config = dict(
    encoder_arch='regnet',
    model='image autoencoder',
    dataset='small charts drawn from random numbers',
    train_examples=203450,
    image_size=32,
    crop_scale_min=1,
    horizontal_flip=False,
    bottleneck='plain',
    downsampling_factor=8,
    encoder_norm='batchnorm',
    encoder_activation='relu',
    encoder_channel_attention='se',
    encoder_depths=[2, 2, 3, 2],
    encoder_kernel_size=3,
    encoder_stem='deep',
    encoder_widths=[48, 96, 192, 384],
    loss='l1',
    latent_channels=16,
    decoder_norm='layernorm',
    decoder_activation='leaky_relu',
    decoder_widths=[32, 64, 128, 128],
    decoder_blocks_per_level=2,
    decoder_block='basic',
    decoder_attention=False,
    decoder_upsampling='pixel_shuffle',
    init='torch_default',
    residual_init='none',
    optimizer='cautious_adamw',
    lr=0.0012,
    beta1=0.9,
    beta2=0.99,
    eps=1e-10,
    grad_clip=1.0,
    cautious_weight_decay=True,
    ema_decay=0.995,
    steps=9100,
    batch_size=256,
    epochs=11.5,
    lr_schedule='cosine',
    final_lr_fraction=0.05,
    warmup_steps=450,
    weight_decay=0.0,
)
Rows from block 0 of the decoder of a small image autoencoder, named by matrix and row number. Rows with one number belong to one channel. Each number is 200 + 30 x the weight over its row's rms, rounded and kept within 0 to 999. All counts start at 0.
Before each channel's rows are labels from the 100 images, of 14848, where the channel reaches its highest value: "responds to" is what is common among them; "colour at peak" is the nearest of a few named colours to the mean colour under the peak. Only what is clearly more common there than usual is listed. The data: small charts drawn from random numbers.
# convs0: first 3x3 conv (decoder.mid.0.convs.0.weight, 128x128x3x3, each kernel summed), inputs 0-127
# convs1: second 3x3 conv (decoder.mid.0.convs.1.weight, 128x128x3x3, transposed, each kernel summed), outputs 0-127

responds to: dark theme; one colour; radar chart
colour at peak: black
convs0.41,206,268,243,243,205,196,212,196,172,198,196,259,188,256,196,243,207,203,234,207,219,233,166,187,191,224,238,228,154,184,238,243,228,225,238,227,174,240,166,252,150,209,213,223,164,154,215,231,245,197,211,230,219,202,195,233,244,221,226,236,213,256,161,257,189,204,231,251,263,225,182,232,143,244,191,206,230,175,205,186,245,185,177,181,215,215,220,198,238,203,178,255,211,233,166,245,200,193,195,193,227,204,234,236,208,176,202,205,216,257,209,184,214,212,224,183,150,212,245,194,203,180,232,254,181,194,205,160
convs1.41,212,180,219,208,204,173,189,181,193,193,199,198,168,201,210,197,229,212,157,187,151,208,201,191,197,193,133,201,207,221,205,188,229,177,247,241,214,200,213,270,236,205,174,213,202,254,183,202,115,256,163,167,185,187,193,251,205,126,158,180,152,182,193,208,186,164,224,150,171,233,253,226,210,208,231,239,186,217,171,226,207,202,191,234,221,190,188,120,116,186,244,268,245,189,209,198,238,218,193,170,190,190,191,214,180,219,158,179,209,222,234,223,210,210,252,173,192,215,200,179,167,187,159,188,250,216,237,215

responds to: dark theme; pie chart; kind: ring chart
colour at peak: black
convs0.0,233,195,210,243,201,226,215,220,216,216,203,201,225,174,244,168,266,213,238,211,261,247,167,191,217,204,235,238,234,228,220,229,221,220,191,168,265,211,185,206,163,243,160,178,206,210,211,174,190,217,149,199,204,194,234,157,246,134,189,252,196,222,221,241,232,229,236,181,197,224,184,231,212,165,194,230,202,254,153,242,189,218,191,202,201,217,172,160,191,213,242,206,178,169,231,186,212,203,183,218,273,222,246,246,185,253,223,142,248,224,233,200,204,193,224,176,200,205,197,163,225,236,251,231,217,208,256,202
convs1.0,236,239,214,174,168,226,196,211,237,217,214,179,183,178,184,109,236,139,196,219,208,223,178,210,244,228,219,184,181,201,190,148,187,195,194,227,227,193,213,192,202,224,173,233,167,214,237,248,208,211,192,189,184,203,184,180,216,196,117,197,175,189,207,253,134,228,212,149,206,172,205,148,184,226,185,206,185,163,224,194,259,210,211,238,195,208,192,149,219,203,167,211,200,219,180,216,202,203,169,205,187,215,216,163,229,300,161,177,170,207,248,182,198,164,144,220,220,196,212,189,249,183,141,141,254,203,169,200

responds to: heat grid
colour at peak: grey
convs0.127,261,215,235,195,245,253,243,226,209,232,209,177,203,271,219,204,199,193,204,221,190,181,171,230,231,192,191,199,168,222,221,251,221,201,182,221,255,188,197,208,275,246,227,231,224,197,228,270,245,181,232,217,230,216,238,252,193,222,200,146,213,171,193,158,211,208,239,233,203,216,195,232,199,262,202,215,194,223,215,191,212,201,215,170,185,198,165,198,219,209,185,185,195,180,196,187,173,250,124,236,214,245,259,238,206,264,282,197,190,209,209,175,169,163,195,215,226,173,216,228,213,226,213,217,225,224,174,233
convs1.127,151,235,186,143,197,192,231,154,147,178,190,216,175,229,238,239,204,237,179,221,184,140,223,148,175,196,178,209,158,162,188,276,198,219,218,181,151,209,196,147,184,186,226,193,193,170,218,180,178,208,268,238,202,216,189,165,180,185,196,226,170,180,226,246,267,178,195,162,204,199,205,241,149,108,187,176,199,166,263,194,169,244,190,200,186,218,192,197,229,197,255,184,196,216,178,163,154,203,197,177,198,207,180,208,186,161,187,216,201,169,223,171,222,185,220,214,167,182,215,238,192,223,203,244,187,169,216,259

responds to: dark theme; ring chart
colour at peak: black
convs0.90,212,251,209,217,208,174,242,214,184,180,199,224,191,222,231,195,243,187,195,236,191,229,230,201,214,245,275,235,199,213,272,211,234,246,199,174,218,245,182,209,152,182,201,183,246,215,151,165,203,192,208,228,205,180,230,191,262,191,272,236,199,193,259,192,182,258,167,178,244,216,210,246,229,176,227,206,209,180,220,170,206,209,212,188,224,232,200,234,290,237,188,254,224,211,198,244,243,183,214,217,217,226,222,192,244,197,214,226,220,239,217,227,194,196,221,180,154,271,191,178,252,214,202,169,215,178,205,207
convs1.90,198,206,204,212,171,211,196,201,246,147,193,189,227,208,261,198,217,255,235,232,136,248,180,264,235,226,129,219,179,211,208,179,200,181,166,188,237,158,229,207,214,189,198,203,185,203,188,187,142,171,146,178,196,198,183,168,171,178,180,235,144,181,228,194,185,224,210,158,170,243,211,222,179,214,205,145,190,142,240,191,183,176,199,197,207,242,206,167,185,192,247,231,182,201,118,240,208,171,161,180,193,220,196,183,180,152,185,234,196,207,185,231,201,274,244,190,153,231,199,242,213,189,220,192,157,236,184,221

responds to: dark theme; one colour; radar chart
colour at peak: black
convs0.94,250,200,235,211,242,197,180,249,205,212,168,224,233,189,200,137,227,207,240,217,173,183,172,242,188,200,241,227,207,250,215,256,233,195,239,224,242,224,190,219,197,187,215,216,240,230,213,211,206,183,194,244,217,198,223,223,215,192,155,215,250,218,204,226,153,221,248,242,182,173,255,209,175,200,186,205,201,239,210,195,266,168,191,202,224,234,137,187,232,260,210,219,207,211,213,225,215,236,233,182,242,245,213,222,261,227,201,253,234,230,172,214,255,155,194,163,178,191,211,208,242,204,273,217,202,207,239,236
convs1.94,222,193,207,229,170,231,190,199,231,178,178,208,185,188,208,235,217,217,173,157,180,206,237,205,233,209,241,200,156,188,200,201,203,216,249,207,193,238,229,108,254,190,191,221,157,200,238,239,223,270,224,173,203,211,202,151,196,193,137,188,207,199,211,244,232,133,167,196,225,194,187,187,233,203,216,161,188,205,266,165,239,220,218,192,149,202,232,185,145,223,154,159,230,205,223,223,205,218,168,229,185,151,181,185,179,213,163,186,205,196,215,223,192,181,196,260,177,214,174,217,142,246,171,250,214,214,134,163

responds to: dark theme; heat grid; kind: ring chart
colour at peak: brown
convs0.68,214,241,201,219,184,256,246,184,252,211,220,187,195,203,236,212,192,222,186,221,209,216,185,219,191,190,219,247,235,234,197,209,220,190,239,242,234,188,230,183,194,194,242,157,199,251,204,194,202,235,206,210,161,207,241,233,259,239,247,198,219,223,247,171,158,205,237,185,196,222,241,194,239,197,219,194,203,230,195,253,266,224,217,231,163,202,205,228,203,278,193,243,202,180,229,202,221,226,178,205,241,194,170,238,203,217,251,226,218,193,253,265,226,210,271,183,206,148,205,142,182,208,255,205,195,237,256,211
convs1.68,210,211,193,174,229,173,168,198,208,232,180,183,202,153,179,164,209,192,263,188,199,230,164,218,223,163,182,238,174,180,170,222,203,193,190,205,165,160,200,180,191,267,243,190,181,181,177,176,239,178,192,173,210,188,231,142,114,213,184,173,207,165,225,241,198,295,200,203,194,229,205,248,175,149,225,189,175,175,195,192,131,191,243,199,193,231,202,263,269,201,217,268,181,201,216,199,193,173,192,211,202,255,194,172,225,234,203,207,210,196,175,224,183,168,188,216,212,248,205,228,166,175,241,246,199,189,238,249

responds to: pie chart; kind: ring chart
colour at peak: black
convs0.51,232,178,209,167,230,236,182,196,169,199,188,198,232,213,212,182,245,209,251,190,255,205,192,168,267,187,197,194,178,228,202,230,179,228,200,207,259,193,153,229,194,221,185,202,261,199,213,225,221,200,219,227,249,193,209,207,226,191,154,205,231,244,166,255,226,268,206,261,220,232,209,222,148,236,214,200,209,220,220,219,245,191,191,223,166,243,209,259,252,180,247,273,191,209,209,233,217,216,221,237,202,172,236,254,249,205,227,205,211,203,224,197,228,206,193,252,158,181,234,231,237,152,187,186,232,220,241,181
convs1.51,179,246,168,210,232,219,246,159,201,216,213,203,125,175,265,230,237,209,146,188,233,177,228,183,186,224,206,208,245,201,163,151,209,230,173,178,217,207,214,130,156,177,241,210,155,195,248,161,193,179,216,156,174,174,187,135,240,221,208,220,216,210,191,214,225,138,224,166,232,209,183,150,216,232,186,158,208,189,206,182,212,221,144,184,238,236,193,221,144,212,163,181,187,199,189,204,204,232,231,223,203,159,203,236,136,199,187,201,190,175,260,159,185,232,250,159,215,218,199,205,205,201,179,222,204,189,184,157

responds to: dark theme; ring chart
colour at peak: black; brown
convs0.46,216,177,211,235,214,233,241,237,237,175,228,253,228,198,184,180,212,244,196,259,190,196,223,197,231,263,230,246,179,168,224,211,242,225,214,243,243,236,186,195,204,205,226,172,201,193,251,214,215,206,190,249,215,233,246,262,252,197,204,176,227,231,248,170,192,217,204,161,208,243,204,261,246,167,251,200,216,202,208,214,205,197,210,201,181,229,214,202,244,256,234,187,210,195,202,244,214,229,139,217,240,235,216,170,254,224,238,218,275,226,228,200,206,188,181,221,235,257,215,239,207,231,214,182,226,204,198,218
convs1.46,225,178,180,204,185,197,248,162,204,194,159,215,197,173,248,138,238,224,251,202,140,215,212,211,233,211,127,240,155,195,193,241,204,216,196,211,232,200,293,178,234,189,192,193,229,214,194,190,199,131,176,227,194,195,192,163,236,215,238,202,230,222,230,256,158,157,194,187,200,183,197,202,222,124,222,223,197,216,205,157,180,239,159,227,189,229,190,166,229,198,195,199,199,203,179,204,189,201,218,193,209,234,172,220,230,205,175,215,242,207,144,167,144,286,220,169,205,230,185,186,215,220,178,191,176,228,159,161

responds to: dark theme; pie chart
colour at peak: black
convs0.17,189,178,257,222,201,205,241,164,193,225,164,229,242,198,233,203,188,187,204,243,171,207,215,195,212,238,209,224,217,250,258,230,217,252,229,238,204,196,187,244,203,128,212,239,197,182,241,203,236,228,212,214,206,153,192,226,232,229,235,212,211,216,205,170,202,223,255,160,224,201,249,225,187,213,279,222,220,216,171,213,228,187,202,201,197,178,143,221,210,263,241,236,219,213,184,262,231,228,218,187,260,199,191,219,234,193,189,221,243,231,277,171,220,227,219,163,176,209,196,193,220,183,221,208,176,190,265,238
convs1.17,206,193,215,150,202,171,168,232,234,218,206,191,228,233,208,216,204,160,158,198,227,228,176,266,201,202,136,193,210,183,206,201,176,200,186,255,212,185,252,185,230,242,189,202,169,187,191,217,194,205,169,142,188,206,188,184,158,251,221,127,171,159,239,244,204,184,211,230,171,232,202,143,235,243,190,161,192,214,186,213,236,198,223,173,155,241,200,155,151,209,181,249,209,196,208,228,220,247,190,219,201,225,186,189,255,246,215,212,172,190,143,238,186,172,207,215,178,164,237,199,277,150,164,202,200,223,174,154

responds to: pie chart
colour at peak: brown
convs0.110,235,192,200,182,178,191,223,287,206,217,217,173,221,190,173,246,234,228,256,197,202,226,235,217,161,198,192,207,198,210,204,237,189,245,190,228,182,198,177,216,204,253,221,203,234,183,230,266,254,194,233,260,190,221,192,189,205,224,222,208,200,195,204,244,217,171,245,189,181,197,245,230,218,223,234,185,210,270,193,241,190,229,257,202,198,225,181,242,225,229,224,185,254,205,253,241,201,219,224,193,203,216,231,275,238,249,203,198,170,216,209,201,186,211,256,225,236,179,226,255,212,187,182,258,271,227,194,212
convs1.110,182,194,183,197,227,194,199,175,193,197,229,203,200,221,163,195,148,169,177,177,205,150,219,151,182,217,201,219,245,200,205,171,213,217,202,188,186,187,160,200,273,223,164,193,144,210,214,182,177,214,245,216,197,220,232,202,243,198,164,201,282,234,197,257,195,257,208,235,196,263,193,136,231,233,229,159,216,205,190,160,202,201,156,209,191,187,167,198,194,195,203,162,152,205,218,174,160,218,181,159,225,240,195,183,216,253,221,244,209,200,220,210,127,258,135,159,249,179,178,250,193,222,179,234,201,212,165,196